{
  "input": "log_mel",
  "targets": ["pace"],
  "norm_position": "pre",
  "bias": "none",
  "expert_mlp_ratio": 0.25,
  "shared_expert": false,
  "layers": 12,
  "label_smoothing": 0.2,
  "optimizer": "adamw",
  "beta2": 0.95,
  "batch_size": 384,
  "lr_schedule": "cosine"
}
Rows from block 2, named by matrix and row number. Each number is 128 + 32 x the weight over the matrix's rms, rounded and kept within 0 to 255. All counts start at 0. Numbers have three digits each.
# proj: attention output (model.blocks.2.attn.proj.weight, 384x384), inputs 128-255
proj.12:131113161088074140084131120159142107174128103200101118146115124107162092106158155100095107149096152087162148143113110158134166096145121095138114144080093147140116111144146109115105109135165191097122112148203166147226054055198091223076059145085141127103230104059201212088033123223152109097185019136128161073032098147053144050111154093072091184206196139206082120141097111101142084129207
proj.13:110162118179105103140085153129155099140123042134109182106173052149155179177132080098099141132143203116120114078082169074132101156103137116128170182151169107075162120136076133092099141122178133036161072129113155192119113098119118128119095130075133179092119132107118137114132154131198149121157142171055140116137099167128067147106163042122109115143140117142101196028036164105158120192119
proj.14:166146109161140113071072145155171128207144083123125166101167078118133139123097094145124158099148104132120136074087148101141138173105153096105183186149148108090144098167072115129103185078141113083164093128157164191151048072156136160095068159082094134099165100096167188102102112186142092122170081138121175121072152122087137093122125116089134185205172121180072172118087142079142092134182
proj.15:116151120126085143120114138133151120159121084107095136122162148062146139127130115131100112086109166135171142112150128107175122097168166131134136168121160134136153095145082148189126150131118145060208057173129130179116082109156150166126092211119137189062131144122142154122124166157212160129148095150096139108118099173093055102090156094109134146164151151144088218095044099107188094172133
proj.16:093132076151155088180137090136117149072116154095138129109138131151074170161139149150166179122142143149095108129125141130127107132082119160139117114177152119137141155084130137111139135146126078194114183093068076076079168169095118063154166129157122087131079119180076070130191115068087111138094193118157098144174166080136160185161087183152158100095100139060160095150181127197106153091083
proj.17:060150079188144063156111082117139127083132117104103122131169124156046177115140139162166174103126114111050105143119122093157074166082083168120133143180156139151150192078140116096127140205152098218067187096118171069101133139103166069135132103167051100135125158136159091120129108097076126094120151072150082161182120138132165147115070149150136133100099109140165109140130143209104131101087
proj.18:151095155084089207064139119159102099161117123179122111144081129091202101126107145072082063174086122143191185140167149180113157133181108102140114110099127173153104116138143124153136095067087169037175047122145155206151103112149174199118134187066143197104134159106133174130098189163236176164147080164061117141081083191118064119090224065121133124147145114170130211099044161098177136180185
proj.19:128116148153160120094111146121165154142099103127117124143109117107120118087135115190163115137139102133096105112090097109168148156137150074101175159113125129126130106111106140118117141155147142137130130158115144150129143139118137123145098142108157147104096150154102097161129160118159128148110150106179157126134124136146134166136120129142052120134123121127124170098113157160120149095125
proj.20:122162132127141095153136108098136142132150106131138150135159147099115150084167142138139147108150166113099094144109161111132076115098097169116130120130121087101159142114155122120112139174150089160066136074085134116116174145107135075149130075118103160150107148128105101105165144111136161152098155151086056151186097164147105138093095106148151103077086106073188082126135116172131171169073
proj.21:152139149127124100144067173102177128187156086090113195142175062123118158101163064172136156071164074125093118047083100109155123126111209112055176201146117101081164133197043167131109200129143136065132054123170220213166092118145161174143120118083121179097146213112166147158079156161188161144130092171080140150093082175149072093102155074100104142146125105165118217074078109072199151195176
proj.22:088168083175171087151132105136140156124141128123150137076175104141070204174152144145139191088178143148077044140110163116101096149049100155125152127198181085099180143109151103131127141175145064110106146126100119115098141101143089099092129112136141110154128083100131141078160119107118104110146142175115140090148130132124126136137123102127153116123146141107117108099153093127103096134110
proj.23:161159136104136123145158131062122106134115117085128156153140164099138151141142124152123137125143150139125112122117127099180148139148132139099076115130137111155140175132111135140087120132121166142119108092114139176118175150101177101187162108113124194082120194146118080170124182092170188128068141151118057169180088185160108172063109067173125074086099096110166112105121174147172210169118
proj.24:052135125162157157146168054186099192135050187172181091088112169115139089159107170120109120169112106185156105193181153154083130195160075104204079086168189132204075154009222082214161094141131125218098211100070076023083173177080128074156185140231170040123089136167078086122165111074074100103098165107233139151169185083137198190243121203131081090091101161088156058183225092196096143049105
proj.25:177149174157129144126074155107153101130126119103128192150146078129146133090158068143082111109139149124118115066107146115121132127135160100129129176108096104107123107171065154121098158130164156080118077131123141195137109119140153134151098139061113190101145134142120118185124154140177156156105143154054110131128120160123090130080146071121137128143127100135120167086040146126161137197125
proj.26:126157107110129123113090161113131121167140086134108154076140065122102124167159103122143135118182130138123096089104097125161153159120197119088177169137164142103157083153097179126102183088129111100146088156109121127104120108123121111101161153122147105097091127145084140106185158105140126136153171139088129139133115129149098131135179136094146138148094140110120154087128143125148104137121
proj.27:165076207133099152081111149159128118125103107150134155187074110138158094111113111094088062172070115170180130112107123131126150135145145057142185139079072120118094133127131105143095131125139168125166080165209156162195069082185117194117041172084170178085192127070171167136047137178165130091144075132077217104052138164105099085101180114091052157183201125178069186099093130071145107161184
proj.28:150172119140146127116107161115171162166113100107145144080186084082132125104140124125101173071168125105114096111096156104127120153075154097107126140160137058080166162148116122083088159133139067128129140111084125093097139127121104116114115146131135120128108137123139107091125138116127127130149140115132098152156122129119143150131140127131161134128119139088119129130110102179164122153082
proj.29:217142191134139162108106137082172139150124130090125175141126092075181094081114071129108147097158126164135116052083130114109145149147194082091149146129067093087130085183072170098114140097146150089129067144123148155142124112170107135119120139116105146080152158092140161144098128171144133125142129189073140153126105190144060090103141097085122147156149089159123140103105135112178139225141
proj.30:152099120170153155099092174121141151188117105126186146122111106102163151115117107146107134117115115163167100074096154096117127200157155111115186143145166085096162077135120138196144176037144142108143116118170164148149097114139142168129090115092111141151172078106122166119122108158119137081122078134105167103077130139101126109101127089098106125139163146160102129079155087115082136126177
proj.31:096127157066079155073128151131132103140159098135047078179120118057158072057155146123135091137102130063162168154081076135160142045160147121121163151053110176108128138125118138126146143140140145065169048126125148186126120136137152111152083136138108183058124149132133143173135157156181166162114146186102136095133072174151063127108138084143149118123143047116148169080064160087202144167115
proj.32:157146143134118127139064196122169106135139071098090159156140045134162114104127067145143097110107159115123128087089114076163135097173154081106179184106102134095145093166083163134108177120154156105252095223179087183190028056182090200064031233062157147083159069067177201096079129195161118122205074074093196048070145116064112075098176146078120185220182173160035206139046161067124034158164
proj.33:198228040203207019168023189099217164205202082075176232067238019162073205153205059181134249000242169133062087011038174037169078193055187131060218231197180052044218074228029187063056237113215076104137074139132152209139127124142119098147142135138140156079146219124130127145133169140158142129114149176108122165139074162191103115088118115123112130154116121116133161109102111159208151166115
proj.34:102109096111139106137123154125139147143149152149119085078123129123103169134106150132135179118157129128089118127125150106105084159098120138124153124172153125115128131101146141144153138155130094171043189077175159056153105103162118096097105050135046050159165100089155147086130069158046067075110114126124122094118144102110188097154065143096131152123144116147142068153216065161077119127151
proj.35:068072149084104150094225092214082116100103180158125054133047198103141088120096210083125045199072113131168142181160116200115146114125055126178070059117144165178074180072207085168147084134087138115136151126155072114147110115138126152121113118108125113135134099111151154114127122139093094118123107172126152123112129116103155115126107131111150143124130147119094129116138122078130087129134
proj.36:119086112138141151111165116173127149154096154140174106094086147095128109167094146119110126147090095169155152128131159159080154119140128105164103090129156101146084094077150117185136116071113124117157127182127052144114125128146104122113116159199142094149123099129127123149132114145110092137119140113159154126119160078142150122170131151108119154155124133127101117136153102133141116120129
proj.37:111201165122137068140070182059138133148161069064094175132186092139150173095161074166148144134177136080061089092093098062145074134110187102081183189124087133108155158137075165078080178180138104090097099112114173147109148155084155075162139126092106159119114203146111115164128172093166193145088130147099102167172114148150122140084105140139150110134089110107150120092127154141166175163096
proj.38:087160049169171106134119128112089164108089099110159136132142108147064141153146134192211099134131143168101077131166100091217101176116161147139172135177173123204165099076168158162146134119163071111094091074012149184044226227063169070196225117137116201077019205199044044171238210047185222193070217210096000214233088196202048213057116052206154033062028080039227136064098137207190199188062
proj.39:169122121120115164110072197129135112159147102116139179116144085079157144126116113139081116105112131145169147068123136138139131129127167087117173191133129115127125130170071141116100177074135124076157065141147153189149095125157132145160101153099135165113155160116159126162108158136153157167133123149077169181119113119153113145109162130129092119147149106133072183110071130094169121161152
proj.40:157116092167176098109083150178151157213103109183176159067170094145110141187121110144130161089130171160124124083117196113103142188099157160128131168196177069119142085172112098120062153077183155117121149143108132113105129129128119145124112139131175101176121098122108137109160104133077126121169157107118159138125179105115142134173164131115092126151121171133131119132166111120094107121118
proj.41:066160060145150087160154088126085097061110134099118133117131128190102167136132151127172161134128145097054124133135137103170104125066107175136155098129190181141166165105134108130166130171104050138091130073147172106141156154141146114140116112116078128110126159119130118164131149106141161118110127144169084170168138144138126134121114153178111103092122081123151126146118148187127128112130
proj.42:077130130176182171131154085091107175105094174103192123106113181170093112128111107180132159153118103144073081138161121134124130138103091114166075074182137102193115149063145104172175065136120086191091184105065073104062137161101086079144162134161129065208092072173085070127194089068080107122114188091181125126174186068125133160213094180122166120097129152093127102169193140177061124104080
proj.43:157123146122103152133087187128183115158126128129112169178135083108136119103161065129129108116134118146126151083088123110127160146154141123097150163085102114097130113156091131119112148103151172101192114161119111158105167151126134122160143179101154160073116161164100078194135165098135136160120162137126173136139122132157088171140206118185085098112139123109109176094122161093143136142099
proj.44:110079121126131132157182136114105122093109169174161107119073183159150159148106155105119117187128089116106071159160119176119102142119070124179073064138138172150077163123150164129129078184134109129096155104111123102101156155151146119168129088176149137173116102144086104174175126094113128105098149139169098141167157101144153159162128132155140099075117130125148084149169090089079135092099
proj.45:108160159158161091177170104147115132106117131077202134086148144174102149142142124115114139125157165149095091099137194133097108125082152122142106093181121086143133124129136137089107135141159080099140063174211165169191057086197101145121070146096166163132231105042200165118070083190126102056132063142054163087072078159063109033094149086050086178156199177206079148061104121070144078182184
proj.46:109169112162126099140158122119132140116123120125127103079169147152133148153130137161172160089165141139104081162143131117167095117108136160126116115121132119134153128137170106102132120138123112168124134133119113104127127127093118094147134172187142114087137172124130144110115156131126125140120113106174094119144121111151168114126082179116108139147107117127170083153152111151167145056145
proj.47:106140154133133143113123154155147131127139134103128159133109125066148128133166119078115134106123158137166167113125184114131145143145109126132133119092133152115129100118131114138100129136143156112157102188133133148124093087155070125079097145109158102167132081104141177049134084148101079123173137141086177077133116119113094104127152130070157160185133190135080138087128116103105061129128
proj.48:197148134121130126088060206149182151234143118102156177129119086044179130118129127145104166085136128145165168056101138110137166183154188089106182179119144094111123076208071174150109212026166183081163069187183156211193115099151156162106112146112134168065172150108160151125076139171156124136130080146120156143079083160119105094092132093102070151181157123181108157118060144096180113131167
proj.49:097166049165176094156094113091147133113108114098142113117160108156079151153127110182172156108152095153078115117123122098147068164073135163095142131177182116135167165087114153110155153177139068126114153110027086110037203184030159065166215146173130092144035143209050052143208157044120160151101210086146068205207128105155134214176139134210184075079040155063175110117134170193140165115057
proj.50:091130142132148142157135134095085150106073137088150180170107156117160147105094087126101108154131079158083082099141075149121097162101143105142104083166156163150134148137126140155144117154119103122107125166152159094132096090182068139084107106136150106136168119064163171077123079153120100067178124162156163066096128088111126081173120146068075170136168150203069109102187070077097098120164
proj.51:132088096138104141144080154129128078130151055131082162178136096129120136139131083130150081166090150156136152062137072137142113102140183132123136177137135161139101116166084137138088137161157182106137126133115152139123141118141128153125142112149156143144120141130106103106126144100143179121155126163101130148129095126127077134133163110113101107143125130156122137110116183110123128140129
proj.52:096163170120163113169166104113102150077120156085167121113118177116153141100123149123110120137159103142090143154142117131100083088105116138155090088136104158190096184082158147124130111170124087167078167119131132070133136145138116107133125102129111100177145070110142116116139055128075112100117164133121131106164149125118115127128120136111140146104132135137149080153147115141095109143091
proj.53:143163088156149121132063142103151119136167096091127150099151057160109145125134086150137169076156116123127145095110137095158129158112170142088184158123179103073163100167093163130126181085127123088109065107095144166075135162111155122146132112106104196097103176159111100185158169101186162169116169168082092158137125189158078154077132100145141103120111081108147191095070158147187146195098
proj.54:163113122148126128122134149171134118148126138140155135127109144103166116134130133147115126127108134151148174116151147160115141126189116102131109166107136131182064112160119127183116140113098175152155131100096126143102164177098177111174135144149140174122118157154113092190135174087155179153062123112142093144167132122134165165148127118153112090080090123076155142106115164165127146114108
proj.55:157132120161165094109066140100164096182163098126134165119158083131109168149166107161115145106140155124123094091068164125132139193106145096083159164142158100128164122160085095099106158144177119117134091107131138160121148160141172119178125126126125173080138183146119077208127173099161177135074128142135126126119108180126127163105124072165081085089135103123131180086094136117167167153123
proj.56:131130112119139155054145114192110177176094112149193091047108145154126098144098162091109117146139143172141132141139144166093155134121124097136144113155166158139138061131152091158145126051110137116134129149122127116135113117143118182109113145115136149135158133116141173096143140149155134151176110166125099110115086136110101096127135094097144135134159104145127117102102096115148115139137
proj.57:123122173090119141085112189146184141186150122149130085135125108096159089081170150093124128106132106101151175100085174126105119154186148098137140136060093135101098132150107162095093150136182162138177158163153066137152113104124139164086131134062117147118141137127147158112102151140129101163150124083134120107089125089136173118128139143117113152150107115116112154148122118130119119096132
proj.58:106126130134187114155158096095104160074128177146145093102119162158129154115133164150133164189157114109057074152124142131049089160063092129154107062148145140169143130097160145092139086166160040143099165055084129104077166158091147088154135097134046092170068143171115093159171120089083094104078162116101089120170139072129167177173088172146188114082093085077167078176159152144083137122063
proj.59:101113087102112139123160057126096110100154166143095074123112163136107085136096180116160134137129142133140112179155095157091114129135118179150089060172140155159102127090186156161211096107088092183120154110097107080099169151117114080140171122178104107181146092150095106128183112094061095098098166144125096143152114124142148158152109123136144114073145140124148090145131078148125148128089
proj.60:205147142116132154106081188133159129143111115105149158105142080105163151173123061107090148092146170176144161050126171120095154151149162117104130145099098135108137093180083138070104150102162156090151117170187102139170085079181091186085093124064110123126197096068172165089099086168088083073161086152111161102053119121077119090128122120068133150160200133178079107123137126086138109144162
proj.61:142154120134132086131071169146190144186195056108113182072174051177071160131148070099147171060148151122097129075094191090135109144083158126095210197146132084043172083196061131098084190149172137098133096163165169152161068071157140165089086126039128149187164105093150171101104118148151130103174120133048134114129125139134080074102202113090164147166150171158111147102074129097124089178153
proj.62:101143116178166100128127127150131144137132149121169103097128149134100147112173143151125167122129169121123130151157191098119128168110078146148087108164141117166101137100147134148145118105177101180093184090060111109077168162063117112128153109109096129227072110180074093111200139056080164164125159078134061143211145082124155185116079168148195109105052129062168132143134162178072094143063
proj.63:162132140120082138123109145160131105167136128161094152133141108147135132135143099098117125135130139109156158110142111155136176096151155140094136150111102137130139095168106105121097135139112176080160091122134165180146114126137146146141140129119124168093147174132147142161103152152171136140117098179100118151108069135139095117094133082118117113137152103136122154120091123087184134139147
proj.64:098079117107114137142190102107048154080096184108112093125084205125179145162048147125118143167095104141105125165198105136100127133110091148132077040119153170158105156081152117165197074131100109163153145133156140090122107106113120126108113069125091061203119093122136131108110101128070076101127120072138158116120159050146173126180106190118138138146123163131119100163183151121046120092158
proj.65:158105116169145128107081166153177133189110113121148165130117073117127126152122083159117128118123120172117153087097120113153162155146136078100171182164137118106133050149102132135134169067156161073176057159143145150166093105159133154128094163133148132070131163097137158150114144188166142152156128161099187150107143103174093096138184152097057133176139139171094165116100125070169095151177
proj.66:123125105141118119151131130130112162092069135100153126143121152154115140153090140150151114122149084189100114125143108148121116146129128113137108107159110106150119153095123141131141134129097100166171175154062082084059167150081113081122172170186176100105055139179083096118178142086140146171143192080150133157164141098180153174147151169135123117134096188096125110141157178163125123123092
proj.67:109154175106115125063126128169133181176134136142139139079109111109152132137172148097131156113114161105117120144117179109117146109130098113147133124106121115138129113133152110129141115135107150156129171148108123117110140120128074121082140108151122095213101076131117173050155113129112098097166119075154119097166133091094143107164090151130138143144102155138115085153171069108071094093119
proj.68:087118101119124137173174116110080145070082161114116101129105167164118145152125137152166135135131114131111127154168083139143119116117101151132061086131157139154098131092149115159150103147075133134144136095073093120044194210046171034187215133200094147110084177195071062168182183051135154175050198120160049153193125137189122179106074134175161071065050074056203119150139095187172203103093
proj.69:096157094147136082140127106139139146146124106151163130049158126160088174156134127148152159103175128105102093155120156118092137128089131163136110120174182080116160098107132149117127132136113070147098139090078104117076185188073148069163186103162077124111084131174100070157179163076110143158090182133146049148184126125176141169116071108148196109079090121084183121127119150195142165149069
proj.70:129126199084108185109183123089102111090086188068117108181098176102175068090113126139071087168104101102122164119136082136141123105167125077135073074078076173183107151105149129156141102148094141104127089157191184154201071078206086164118064148132171146077217156057190186103071107206176103079153072167115174061064130180078087069105151083062045179178210119201082123095139093113160120154194
proj.71:110130133088075121140108140117119097106164089138057115139131103138152132099112121090140109137130096075149136111121101116149093126129144142106181138105121183079152159149094163115123139159124146103162074164178167175180056082141157208100043134056169183088132145082179191114068137169197149129173059118060147081071106189087082090037215109116100146183154145165106174096056139056158096178203
proj.72:140156076131175121125104126123151150141150144162155110107138100137072150150127130159147153123168117146104157118125155082084128116101119145127157128142191135088147112150106082045110117073137116186130222097088058096102151153099118128107172149132081099185094134164119121140141124118089083140113149092171102124123144071148194137160104185139130123117113104098127067193181161170083143065150
proj.73:170152106184201093151028197100185127155142072086152218118196048109123175145178056201113170052148137118081100060077174061151133158086182083052181212167149031102179107203062132122051200137188113109129120113084143137100158170107129128145152150148172138124082124162076091120170145085144153149140173134111101159167133159131094166116134143162140123102066172092165126139114093118116143180070
proj.74:160100143131094154092095162188141147179108126153127139113112127130155120137116097149105131124122101151130182099145117142122197147167119076112136177098132124141103071188092113161143135052109185060188095131157167214164098107165122139149115140106164186078170141106134138139110150156188136131127119196131175115062101134142096100105139088106084120143166108159092135088116147096183153134170
proj.75:131115145097062142108093135135156069107145092142043109204134108109161114105137117117126092143099145077173183107094093107148146098162152140113151140085101166092141143145099142126122142155146181102152125175193158133207090058169112201086076123091171135135191101063180213101040110201112128091199061132126212089062162135110136072134174131098053152199182146213066110120144137059113099100199
proj.76:147143096129133117120138084167147133150169139159117099087142133171099157125139164100147177097173163154109098155116138175120174132106077160149133113188152136109123093143125102138164115110125142118160119144162123098151099090175120156098112124121134113122169101093162169118116106130117114097165128152125155075093108125117121079148147102086127159127181162168098110099119098090154095131144
proj.77:138123088157170143148143104106126176104085150102152096118124155162106119154099153183162132119140118172093110129153113115105136126105099139138122098161125090157121126110151102117135122130117079201090185072115129078112172172094139100158171113139093091115125131163109065149157114087081117118089150138182095168161163107117170166138065156159127114094108123094181099172157125201123170114087
proj.78:143133119139151085108094148104152138163158122163127131107137091109128139168148135135158166103158180131112093130118161111125118158133133140136162161120128090098115121150115128102117143121156147160114142135190155116204097096167128204130097125063144154121175143093165145128079154145098145089139063137114149115081105161101135088101104089095065163153173148185123126144115103085105112134135
proj.79:130140182116149153096114187113162161164104100130153145144148073074163087087174106118091116105125141112157106085083150095122115157128159068133164152078109080074124121125133126107061166105139119101165123153115101133114118110118080100101116172154157104110127101139122127088146100122115096129163152132100167133122152116134107138147164147127099145142106157109110147131146117147120120140099
proj.80:158178048139144107149112115121143131099147093103144148080161099192069159174127097117190153083183150186098102105120131075110133162106160163102170119150212103100199081141141122120137137091116094142127147106103115129065137160084162101163163115133079118104101125169115086182156128106158105134101141119131095129142146148146137165105103134150150107098107124110158114140121197176131144135101
proj.81:174107154121156146041145136162126124165116151181188128121083134085168107153170147095086147136102164110154133143107166134099162141164068074169078106103138116147074095154140115122096116088182150108077126155187192139182100104186118159132105117076106111131206149107146127139096136139099117047142102150077163130120103115086113088124107101074100171155161149178097115085144090105116091148132
proj.82:206132141132150150082074169130176132179115083135149122079136060116178104140132109121089129105160170145164152094102186143079156115167172072127159154082096090098129059153112129116130161091129152111183130185163170134163084081168109210067077145061149161144161096086149188096093117169127104135176107153114163072067110127088100088137181111069097179165198116178099155103111105071117079134190
proj.83:113130129172144136113079207135182101170151074107144185145150057151153141120193072137088105089132117152151142054090140103139130142149146082111173171106136148081125156192073161110062175108172171065223040198149166221124102105124119129127109198144192150085162136125126107144108123109134152105146135112061157110113107150097056132107213089108103147155134167162122218063061121067186105202128
proj.84:091114144171173183104143141127138151145072137126221122102128142132102121180137124131082128137097113175113130148135196158098170197138110081167094094144136083177117123085159115143142095087155108196101217138104078043119123108157034123072115118176190065211122038108103104038162066115029088070170174102189159086104218043119167126207080174091111147103143205130094063157228104149021101103109
proj.85:135143130129119120126100142156130140162146133148132158117159115135113141151147117135138141131135162134121149102124159094125114158129105112130152169143134130136158125148094100117108127119124158062172085154146157147175081098173126158126069144097187151108136152091151159130104146178172145150142102126108158110090148137109115101112156123098070139161157151148089164118114093075166113145187
proj.86:132109151146157101094146115206145189170120175170179112070111154121121140136124125111116164125119160133131141113145191152091163130136080106163122118139122137132089080147126085103103131110175170129118151083136124147132129132134164129163154075125076117130158176128136121175098168115135115132075118174151116151121090122177153133106091117123105117139141041137140083142157125140138139101154
proj.87:148181102180184070149063186131184122169175081117167210091182043072116165144193076135132179065170146147091125060072199103118140175092156143105179197172167078108166141198055193118083183119210103103076108116106137115108152159139171100172133110129134130102106123132087076171183114099124155122092191178115106163146123171158103155122127107139152097078113125102144152084107117136139147165062
proj.88:104114151135110129129141116136105110129148121152095117183121124089129124090155128104122108150104111077177113129113116104150115115114128119143124133143132134099131191073149119162130123170162153133109140138169140109155072064182090149063097119132144081182185071082145181064105098152093133065187085113109162070101146123090105076138138134072111163171143171180079121115168120097088072128160
proj.89:077159099190173060181128103112149182121104122111184124058161122159085172138143146163153191089160113135062079158112189125083093150063113160156117104193166072149148155112154126096123110190132054155103182112112088063091136125097127115127152111174078081167121078152120107125149085107081116123121169106127110120132142106130142132144114131142215142111145147109139124147154141134100114127073
proj.90:108171057147150073167127075142127200093134135135145119075183106167067162149140153126176182069155174155052129118142159101110076141064109169135143119185180073104179133143149093091128133133129070169088154077114115099113164185116183119176152110129121158113119186142139084176117166099135167151088166139171074142154135147179156141092081147184138089079114083099172079158146138170160196111091
proj.91:121162072167159087164141129097142164107134089091148125098150133168062166136141116158167157091181083155069093138116132118133068138088119176107157130121180097075162111163133149127108147129093062156109128115079107118082179175054141080155178108162115124109075158165090067144156141086149138161099206103134074164166141140175144185133120155168144099086087138086171111159107184173145160128075
proj.92:157107163110117113146102162156138067118140121088114179176121099096156149107156092088091124116104151113158139070098103131115107117107149104108139162103128166130131140196117156118053161109172174100167107193178162145180057082171125136086056170116166105114151127085167186087091083198140101127163092101109177084087149134109114077122181139082084159186147133173086116123150105094112086103188
proj.93:137129120101103163109112098097114080110155115148080125149114129142098152116115124128184103139112108132163151125140113130156140067126118170110160120109100149120152101114136168150155151115107150113141094111129156161117148157103147138167164141145113166088119161164102089155141159098137162156095162152121109158118066148159093140118156100139136117113118093130179179093085139132196181137105
proj.94:111106090140143133137108151099121190137072122060125150117109103108148136162085102159129131103105135173103091095150103137152116159128226108095151138159147115135139075116117133133127156137087109093147105131120094136118142132127099109106152147137108140125112141122106141100147156129107115126116150152100098157159091146125089126086131137131180114116105122112147156144106075126174128163106
proj.95:154118036204173133165128108188110170119096178109206121068136140166052169226081149134156189082111165201143159139188151160087163158080078173168078127206184070162116076109138081167176119059091146134111151106105100136089138142098112097138176132143138100159125159178104093138152132085082124119119171160121147178164135098179110161139116137125161123139118138101127114132153142170109112127079
proj.96:104110092118126138123154102136087161075099148144129109095128175132108117184112159121123130140121187137117129180188161153110127147129115144157065087138151139166121093107163103143150077144097125148133127097031065111032176171084109069153183132209125102146048114171056077131211136048151138139109202087140063137204147094148102176144125150164185088085065122070174122147146130163132152149082
proj.97:114118138098113172131157123126101139108136153108134076130082158143144069091098162121108091155100134116153147157154080150109105083135151139148131091118088172131117083118155144163174105113099128158113144121149109096126111127137110160105116133173086109135140103119155149100112124129135104107154104094130111097121128109100144102126104155097149160138155112131121096149160111127108098110158
proj.98:106137123155156122134174103137142222121105158111186127116150163102097142123123144143106153106117110141112077142125182111094086165104080127184120072173153092116127198083161090131134102133101064172084215106103083021101138130090093097072159118166119038224127051125134132048153054125039060110150141091170133131132189067114199108187088201106146169134109190118144076187219097184079095113106
proj.99:117126106102152135147165110139114111091135151125128105127132177122097112129114160140116123144132145127125139151156134124130122129115136131150112110135171166162136110104180134170132089115129104181065133100141140114153143150161119140148108124123117157109147141103150118139112136124124139095111118152131088127145141169131120118099121142120094130110144116126163086138142076170108144155122
proj.100:138106171073099142114145105113118061134162128120069107195091142128165102068138124090127103166112061049135144131099054131129125112113166150082140097091123165095137151139132177142109121146123128077156080167179167154168099087144130170078082115088145141113176107085157197114087093191124130097161093138103189098091126129122129082132152079081083167172149124170106145088115147072148108126186
proj.101:120144140113144130149140132143127131129149112114124126105128166136120125104120154134115114135153174127089114145133119129133163125133130112118133105113128169140158082137138113138142126112143111135118133159135117079135139140118108141117089145128139149094123142131147139114109135108127120125127078099170135058114088135071164140131137153113104112108128161123149117135119089143112135079138
proj.102:158123154117142157098134143179129146154125182170159138118091108119115112107120155089104117137129118173160102092146174194082159130138120082152148157162093122130108110172161095104098141079169159136114128129193161136185097073226119208099085136107176151140195137057175177099064118192121113086167064172132181116063111155102143082134133100077061159155219153177053123120142046090123118139179
proj.103:092143092151157118165129137062126108105130126086129147152167149127135167159139098183116126129133121131079109130131097068212102154102141168122108147105169150138174175090099125114093127174142126139115093127118180153112094143122136078166113138151119114125101113148099115142157117121131169106109167099130156166153142143148085145130108133136148122145102139121135183086133146170126157163114
proj.104:160149142092103154121083138129144085134189078118062136149139093129159106105134109119121097134122154084176152090105129103180162091153166131107150171075123133097159096177076154136099158099161192090162077148150129194149105127104205130158128165104122189064142184143152137186093182151192136160088114158114130144078068167162103119073124119128150142152130081150133200101023158130190150155135
proj.105:130166106165136114159074118142158107100154122048121192128143054142083180122154063128158155082150128133069108057076144106121077104071166162114188193145176094057150131161056132123107181147145109102149123142132118169103087107139108133113103149087122145093158134115132121133127145140162135135145155122100147092109139120153118123103137141091127157140139143120073151108119148135124105198132
proj.106:135141145117113157132098164136173127186120082070128168130151093104158082140128089106068141090107116132151141085105117145148120136114191076130145141182127116099147078168098175153114152115118119131125146161097109137122119096143070121069124150187188115126128117115113174049159120137130143143190132127158137131155150130115102122145125134084134151152092193146114139120125097145135097109131
proj.107:071128057174189092144130105096112185106108121125167098070143155178098142156136133175155164132140142151074079164156146114130101183095106176136119119182199110151126137090136111133156101153147070163099175091063102080060187176066144072159159120163107092170069106207073063156188115035069138125084176064157077168210123107125157211140099167187204096087068131060178109143145124178094150130045
proj.108:120155121149168087169131122101124136082131106116137118105159140136103166123156128134149170106166156105071103139129167103105082138094118154134110112162140086120135150123153121115102114162155056164124142120088056088072141138107121082124123121164106091149074067140096117114176102098090117142110171091129107124179142106110127161154110194168192109108092164055153115172152132155084120123068
proj.109:158091136107094159112136130130091129115113164164126111166091164138152118136080156103119100186100163128154154135147113153117122153175115145159112107123131157156080137122128107151166114104100185143144114145134142131130128145122149141177118194130184158096138146148117090185134141129121135136106127098115178151119161169112138147133158150153055129120143131120106153122129119116115147133115
proj.110:132077182101113192102180131161085105108094146141125102154097164102164091139120160074057087168067151133201168113181140149059160113156104115195071083070105164178050105113159119203137080080138163137164147189136100138102072090145076137080109164087156089199155031128105135091131077125025085080175125094110212096092205051068124126194158159101161164160162217133058144138141154087077066139088
proj.111:117106159135137137084149103180128136156150138169142077098123154100111106136116179129111118152114115098160144130116131149088168159129092127162128113128140147147079126143143146161157129105152118113170157172141043098147103121161111190106080129087143126140132076116144151139115093146095097134138081117167170095073123069072175124166131167108090152143161188130094141132131122079107078096156
proj.112:134152095196170103166107088104139199140103148089181140089150123111069134141113127196120168106121125156090130132141122130150139173119121113121104145191153080170129092117127108164141124094121084089102089111080136174080166190105142088164162120125128182133083174189075070169182166085147152162096186180093095191177094154175075172098126085147148115086098123083148162063077137149168152178079
proj.113:161139125162121131133081174142140090158123089136127185122145066145122151161121089110103129107119139142167157065121169131149163149146184136095174173125129105101154102180074152128087165103130172081159081117157177198151084093166116189118085107101125188069166183103145166142087166161181127105151065193141148153076127157094116110116159087094073120164182109165106158107100115072165147161196
proj.114:068059158098110138111158125143104178085066172113117126149079183087183089099120151121089074175079092152127140158147083138104105095103119073161108099123122159157095193097168084107113095146096100132150140141097110122094144138114081101119155141160147094146106082140102090097167092105107071142140181116155150118135143085144115142184142130128138133115128126106095097108180153134117133108113
proj.115:215186133205199095114046157113177185173105103109200184085161070135126175157193076150117197036159166183119081082075226104082130160110123075129194172167124033098174094187092076112091182092202098133079115096115159152105147152108161094164142124079116153107140150177095085166152157101137148137101144143124106167135137169114127156125102119135147123102124080106165164127133123170124169142091
proj.116:151152110146170123123149162156151118154151144113153130126153145119109140151157154095147162095134133163148148113117209125087117163106123160126106125120151121130139112151136146111110113107146135131098138116162138097163109111145109133109094112131123106127154058092145146088111075159100116079134112113116137115106168140103142103138125137135154149121150143163128109158135100132106107158118